config.yaml
arch: "crnn"
model: "multi-label audio tagger"
dataset: "drum patterns on synthesised drum kits"
train_examples: 26041
noise_aug: 0.002
n_mels: 40
hop_length: 160
input: "log_mel"
spec_augment: true
win_length: 512
norm: "batchnorm"
activation: "relu"
depths: [1, 2, 1]
kernel_size: 5
stem: "single"
widths: [128, 128, 128]
rnn_width: 128
rnn: "gru"
bidirectional: true
rnn_residual: true
rnn_layers: 4
num_labels: 33
optimizer: "adamw"
lr: 0.0025
beta1: 0.95
beta2: 0.999
eps: 1e-06
grad_clip: 0.5
steps: 3900
batch_size: 256
epochs: 38.3
lr_schedule: "cosine"
final_lr_fraction: 0
warmup_steps: 780
weight_decay: 0.2
Rows from block 4, named by matrix and row number. Each number is 500 + 50 x the weight over its row's rms, rounded and kept within 0 to 999. All counts start at 0. Numbers have three digits each. After the name is the row's rms in percent of the matrix's.
# weight_hh_l0: GRU recurrent weights (gates r, z, n stacked) (model.rnn.0.rnn.weight_hh_l0, 384x128), inputs 0-63
weight_hh_l0.178 102:486526444558438544534517512441460506467472546547581582472490459411558511449458526491367621395486541444563482477407530571446566552458519522494601421533491482447465528512521505529515432519571418
weight_hh_l0.179 100:523499543535518456469567507366425520490496531475511584499475454539520363415492559600495621455485484433497432551470564480452569472486463555424553490487529493408577542445463448501477430501585598
weight_hh_l0.180 112:549449468411536541484447526497479503522553533563500547382588531489501465389519471463490643468564498501587503582501532525531546489475459543492493496427501470511420537513500462514482406497581587
weight_hh_l0.181 089:527487568496407555438485491497514534539491508489519523553528454560480473534505527606488527445490589493609522449478525631414557551466557458533629499528489560448480483434598523398466441484538502
weight_hh_l0.182 111:508493572503532478506612428458502523475517562428499493495490426492463501593525605540515457548405520526544540432526522555464542456473487501491396571503503593484536489390513419471481498524461566
weight_hh_l0.183 109:517490484441614501564524540541529531538482463502622428490479523489409566457475482502472566438457550519458493421477457516533507492476439474591535447450558546493518516526488489510580590485391501
weight_hh_l0.184 107:534425478504536524440416475409415484523482488452413460478535516406540441461533609512472507505487509522536519468491460626423443497516518526516575565493460489467455493398548536427431376533570550
weight_hh_l0.185 105:487482497614506486546510515425490483441475528482495517578441434456562490498449564508436578518455574539562481479511432566466586506481538486518583542491523460452463491503603510495472475539495536
weight_hh_l0.186 134:477560451458591552518579501556531447526580543482651456470505557541454477421525497536467471468528463426444508545510453443510430440460468588526443591414502477585528499503528489508551624449549538
weight_hh_l0.187 117:538481429486468509499445566502532482550522453585465455433430513424553501419566491417458547465539518490499450657545536596446429594437495439524553482480481463492493572581502493540521415484506615
weight_hh_l0.188 146:468528485492549520483515524539539481525533565424559452510492513530408446459440515466510461523546511543418514490539536538555513453580480571521400593511438479647528422564458465485590643493554541
weight_hh_l0.189 100:599511437481501473464511482538459609479426513524493564482502473493523450480466483544455637515483535459533596438507510523545598477419476532536534545466522486429514485535519511507462441455594516
weight_hh_l0.190 104:447479538554501502555474653453489486506502484581487529567501458404504502444472469468477508462501563335490497513644576500472501510550539473422504534568507362514541518462544490456518507515495490
weight_hh_l0.191 106:495569474408551605455457472523556506514559605481579509514478550483593455465507472527445566419552454546543516456494441494482545475553436474608573506452434400456395436513492458515510412486554541
weight_hh_l0.192 089:490502576557533509477499521516474520573446508469491441546639500476501520496527552566475594512421539601517556460364540588513474469440536501549633491565524589445562487399498488584470453455456529
weight_hh_l0.193 119:555532473599555498490542511493477509491458465532508593444444511445535502401512488448468617454526535543569450469527416604482513507534446504550548499505458565455473544463581472561558512538540500
weight_hh_l0.194 096:516538601528465467510554457466515505453464540557542455429558414465422507510449493439551531415508497462524506496396469529516480590427544568520537468456575562492429458549467490476499515530478460
weight_hh_l0.195 086:501450458562531422458580433501525527506486566419473487519410483426615412529459535511483543452493499522506440482469593547470522375532575482494505456524516488380512478553554505585460510540551479
weight_hh_l0.196 101:488529527457557473445641516415482504505459550392541544541521476563443416506559497599448525482490500558566461463505446478451596447579448427511460425505481474502488499446505453464527533533500552
weight_hh_l0.197 110:449575567431637491459541488509555509585475509482414505450475505526433480446520497541521442444473544476546485569457515524481486427547441550523461591499679527595537496527442437383551605513519515
weight_hh_l0.198 090:491494425493463433515541466493470548494487454422534522462503501544487496509487574608550582493433550425531524514426492512542580410488481433495530494471529515459519527532488490499457578494480520
weight_hh_l0.199 126:512498527527513480504553478518463415448451488490514473534469390494524535567475508423479412530474468534498465467538485536483456486495513501512480545488532588467508534353535386472473440575480551
weight_hh_l0.200 102:538520527479569457418499516577406478519509486458548531525598500574433539516531454590426466492432529457551465490496552533433542561540495512514476539492419555544461535399476466409530445526450593
weight_hh_l0.201 097:406500601500500452555493469365493471503522477486554484535549479497482473476488454518513513517456555412504501532517531505525399530513529581461530532455548512660524496503658503504518534438534590
weight_hh_l0.202 105:467505539593543487528505494413527476515546460544436539409473497463487430491436514478579469496508531467458532481463482480543504467456581552502500522529423364468540467445575537432474358476500449
weight_hh_l0.203 119:523508483578534464513515495474479524455466399589521514353511501529494397439507528471497553436582501619519449556502519497505498487518490672568524482442414543431471527466522490534503532474579526
weight_hh_l0.204 097:562447536590492438523550501388592565454442382540594499550533501445483417462553471495487534395471508478496526464534431556518466570484485455522555477538544554480460474519504496589534499494450524
weight_hh_l0.205 117:564506541502530558500482557464541503473375567547562542415472463432427525431462488465514609440545576437515531506546498469554540573467490568537505593399515538485436476537530513460518590472433474
weight_hh_l0.206 103:496486500495471597449396492516370409463463593532493487505505463427538481514497499407469497469564514514528467456490519491516464523409466517486507494471461463440395507438488491544464371472647472
weight_hh_l0.207 113:553498540578569496472530495368447573517417514494533554533484513537476423464508442501469584438497561472471411552441500540478523504439429548472480460539532494519507581483582477431564482476553591
weight_hh_l0.208 121:502506574566544448498497528421536537454422447486508470441476412481487467511518464493501480437449536488496451512511529565553507525486468424529564441523471561509431566416542384511524458549538508
weight_hh_l0.209 097:494542544514567544484530538439413395466484551452461455505436461482507468415447501504473468511525567533483419446572464517463504399567453545583461563479519545593465517424607485492504470531566537
weight_hh_l0.210 110:425527517496470528480512470386509519368432565492539449486495412433574445495464541534481627432506532468549475489538398525454619550481517555459638519516468564486528534454489473533478548564568537
weight_hh_l0.211 097:427585502447625473497544526466511491519413516399468555535500434426496517491472497495488496534493586434492518492553490555561497485452526447529500475478508427617429492498593469445530462576505562
weight_hh_l0.212 094:492449608431506429388548518530402514550453459540404481483473495484522567556455477467523497518465496504545453466535567422555520514548418460536484578490591491499536505456432520570454447449451476
weight_hh_l0.213 104:489430481506512479513539528545473419529486478520567499467510492496579490455461477531480527476521506507524491623450606592430435536511534475522550429501446456368531503552499526578491517460553549
weight_hh_l0.214 095:495538433485461489472471455419485562496459539469466551499584467534465376484497517579457650473443495545633494533469498477462605527424515555452563478473393514422510518551525516523526464484476572
weight_hh_l0.215 116:533463496527468489467519460379517546497485547542526522549506522431378366499463508529526532512539526504588507436517456497549590486451514584519487521427488494524527431459544530483440442454575490
weight_hh_l0.216 130:494543532511567464470479473404479510484433457513547504457486446431446395453547459487454480449498533496482470500552471581487468523491447455572584487497512554508420578419574450434483430617533510
weight_hh_l0.217 108:584436428555482514473519464465526493416440544567564481449464530469505451427437467534531552526542402575478511465472477521512451479539504545464570518420538494514461397578572561662461540493483461
weight_hh_l0.218 108:577575456551462501527445450491454574538467494486523482375565493575417495576500571553527508499472536531635565469512514546400369425519538555465559448519524511460493514489430467463532466496458463
weight_hh_l0.219 103:525447485502414482457464436459414493577384560513373552580514475460519483462512502549519468526486478570513512552527570475421572498451494400439564553544460469432499453442476557543450375489570516
weight_hh_l0.220 115:530459593515531486579536524500494558557535528519464423495419467406482539398497480525534501429562560442494388483469501507558553430379572512449372378497532510496618509509474432500505466498516496
weight_hh_l0.221 125:565445472466519535520486542523569594562532533583456524470507525445455497488478451518577622469505502484489538453523512457519550505417496484484531447510426489431509473587437489558485539416434466
weight_hh_l0.222 088:512478471504543508474456443516476454476445571498532557560486545553465461490495590494417617531493534536576520494467464569443517526518469471516564513497382553467510494505510516599404478491479498
weight_hh_l0.223 082:463510544465517452497418493539530539494492438580504496461547495541436572487535462466493525441555542560574518440496408485585519556521489627547463460549510528506434498482444508513545484594456498
weight_hh_l0.224 098:505482520508474468398610466531411483444460556515421563504541447443524580501560547488465517482518494439512435409413494459484483538481506438494570502454507523492466548482541525409402414517478463
weight_hh_l0.225 100:516370533497610506497443521458435454548567500585440569494445505498482508422446518470544561476542547520515413471432552581530425411521448542433449521544509428550565529454531452506436478451551538
weight_hh_l0.226 101:603523561496543453437439479495557469563381517555432553483474461366481433480485483504530575528597493535579504402461546539483564443502476435533491426446564555465403471502517483513554537505453492
weight_hh_l0.227 102:566606360521523492515546437498619495450490503454504529505522480419424468495445556590515534482472539532533549411427483520519600416457519458682552557450446493518473481477526521462577475451539526
weight_hh_l0.228 097:516557495499480505456592512435481458479449497464457448484476510519486480471501518541476590525478617533507453501537432536504459478512555512577526451491494483528411557526621480441518536546537588
weight_hh_l0.229 140:513481504587477450567566503391519555552519511466517484549480498588470362466531514583501603468443524464491481537490533481497603422472454541434574453531480519441574537500535420569486544417521527
weight_hh_l0.230 102:550491559465576482450405570542445530479546545454493586523463501508413421399468479547460496431452429555493479538448530531524541403521427524564490492500453456511426491462559453478507374533670566
weight_hh_l0.231 104:558511507536579430453617572456556506568506507502576565455478480504531451496442559569481411547454557520512533463440532533528477490568485450563499541459542513486520485500588463492473550566466528
weight_hh_l0.232 139:508512549564540523498573523320522577491494461438587540491481518449423421478488461539462482475545633402509485492563527493483521480462457530409474530505453552586497577446535464445569601505537550
weight_hh_l0.233 119:459531537558548448503604567405476436463435493399476496523577496451441475500446519648450569518419553492523533437460448515472523480479554544510481452410435502571498521430630489454584485469539487
weight_hh_l0.234 108:552599452522525528405527552423483498501526576490483460542444441531429382436467532571462622488527561537517516482468455510509611492549439510626599538441466550458495529495567491468474462431559562
weight_hh_l0.235 089:566501484497437485574512467381382584512473545517581492469476502518462460539533546473517416476496501457474449438421537514458488494514492473514531532514539501452535468526387505436532439475518520
weight_hh_l0.236 098:552558428568465462503527516457501444551402477402508503474507489480467376482529555526545504559518527542557456464557439509499522418547569530522484489419505464471408522539575517519591610451448574
weight_hh_l0.237 137:526559433469488472434509431518510484427457498488631477472510482505488439430477484449428479374544567501536544540506532565501472499410519631575499477425431554536448535492445485421567519484586595
weight_hh_l0.238 108:461522606534571495526462510369488565512447530433579437545594463532479473508467478605473548431520530415490492526473571565477512484490445588464516512475505569549550526482529446465565562492474587
weight_hh_l0.239 098:522473554602395462527557472378510555523510449487556528524463496482540484512428541475542458500519493435507380476434514566475515494483580490394510461550554575514613479540528584461455461423554519
weight_hh_l0.240 106:500527515585517564441460473470465495531456488395496437478512480557497499567515492483457482536478489524584517399535495585447530453513440497479491633521525551429539518436449469530488577510429502
weight_hh_l0.241 118:507486486457556480529516486587470508517557541509483503531502555535569446435544525466553444488457428424530473518442563504515509435459452497595451485506586459501476601472525314512467516499487542
weight_hh_l0.242 102:537515533501509407532608536488487532440437419560506509474495436498461483490528530512518441485478570479452475597526435531554501484532477436548598540448483558514430588469554461471542476546458514
weight_hh_l0.243 091:525535511471491548504583448438508492528469557576515457551494398417463435454462483377477615532568525519430480463555528496574540448479518550515487459522460489493550458485458402481550519479550550
weight_hh_l0.244 107:538563593586562529521451489479533483517506421530468599519498562454439374451501521522567513473489511438482524448597449543469576507491505501641481515535449440483441573510508469471574573477474574
weight_hh_l0.245 130:524455520513514534484455449485552590548459553551539513571473569484518488422410467492522537476537449553490436480513521429610588469427503544436557466514463430490576480579467507544495539453472535
weight_hh_l0.246 087:572429466540546498630504486506557572498543511556501513518465532401448510358453588460472458436546535526477438524562562501536478415443493471434380471536444488421620499542514475600531492477472455
weight_hh_l0.247 098:470462512442507504511481506438495487510572518476497466468439556479556493402461495484423520426568461463402469565527496497545551463515470572476469492403567512522595492458585511472505493456596479
weight_hh_l0.248 096:510524543483514598482460419587528492471553553475521527446538461471487457410478578503591603435556563538568494506505492550502485603535525493591473476471461430502507434503461487549412477436556462
weight_hh_l0.249 107:510430495498521446521522506551399506532493476481429515480410520520480498448520516523619499460500415507553516505445483466618523457511456548410490448583615460443612528552432480571473453465516490
weight_hh_l0.250 098:513475502529538485492494572515433492605576540577480548381535455513487472539499414556555448468492534527542448593543576491474425620441486470482483618509491501463527471489474505407510460525468517
weight_hh_l0.251 115:507526522408589591569552433477575463588588534605495570459641507396436409469490529478501490451545467457496466464466519503509449515543441492488554467500415423507504476472478451455527479493474572
weight_hh_l0.252 098:389522444497569502521492571498411393584522449525508550403423506524523447536520549515480486504548464473507449543495575494497405398510487507518510497421635515458486515593471449534559550500458463
weight_hh_l0.253 097:489533557458572523505476449549459526489510584487523587475480559527607520436409333502489533482527485511487353517409504534484532464550413469572528404459527503538442494486521485502460493539454544
weight_hh_l0.254 098:552404446491517518518430532550491553556541425507462447406523478518465411394576563494561544406486437458515469512508608548520557471414483550505545459498482392436525514441562445548458446432532575
weight_hh_l0.255 095:460507614610559474653494500492473506525542537519490577490457551470543554488456478557557454534537495421485457442438477502513520468498496473420406464496566431489644519533469537478518469450489415
weight_hh_l0.256 081:513551585516499527404468467490419493521454556420437558531556511504528473465462412558386498444439522568486432526441471558468462474532401541549539552525559503514454540511539475518527533554466548
weight_hh_l0.257 088:487547394495509565476485528530493444525533470586572462380528504466481468449571536481470498452547516570539521563492400479515491517528470449582567479425482508517434507553473506495509432542521564
weight_hh_l0.258 096:477571464464521496484527472570504442455546539466450548518505409474588535559527594492553412553506424557520509476433478534479492451582493439566565574459554540520434510463527409450524470565491516
weight_hh_l0.259 086:488556547558483438483440475533513589518493394467569500510484524637494466563492447544524591499414481536471500504525463561491657508564444515594586481526496517465507491520460498549519619450477570
weight_hh_l0.260 080:460486489512491512561510435454412465463507483483465549518589374382480501472523596509533561476548519385488471472476538525518519516447513382459497478456502442490507534568542556456503530495539535
weight_hh_l0.261 094:475488551448554555513500528522542487440607474629540469569398531436550538398509454479530584428502457393382507532572436501550554532506469493448482489513418426503558496581522522496515499501459584
weight_hh_l0.262 096:498532549495489437468567451495579623589506485446460509597471505575539490500513569498532445510428510560483494478493559414565511425496511383560455457583487518499560578502424390505523531560489529
weight_hh_l0.263 104:589501474534467508416475458552547530526472612410488566537510489569486465539471563508524484629475465580536502400454455511496626522515495531535490541477503505470498449463569520551490481463448482
weight_hh_l0.264 077:463509466433420448558568487444467396451556515553502502573535425463511480480513525559452504412498471424464511541452528501556467446420587575501572467558506438521542576480548443458554352527602568
weight_hh_l0.265 115:489443450322467570398440504536521543451433531500514453481528460515413515457534443455522526460482528568504572551495511459536469549534466487554577490538452508528371458537448575552466519533475483
weight_hh_l0.266 099:594484478486413545494519501580456588533537519536412601481491493506552533496518541528537473480462458525563549499474505428471517459499518454486551557556475463482532502452422563552439448440488450
weight_hh_l0.267 101:503496522543465551504523498536433427489494501463524476524469492512562550556537466477451448629497456539490472453461488492389474508533457506469563565557543529519524507403489482614439496502451489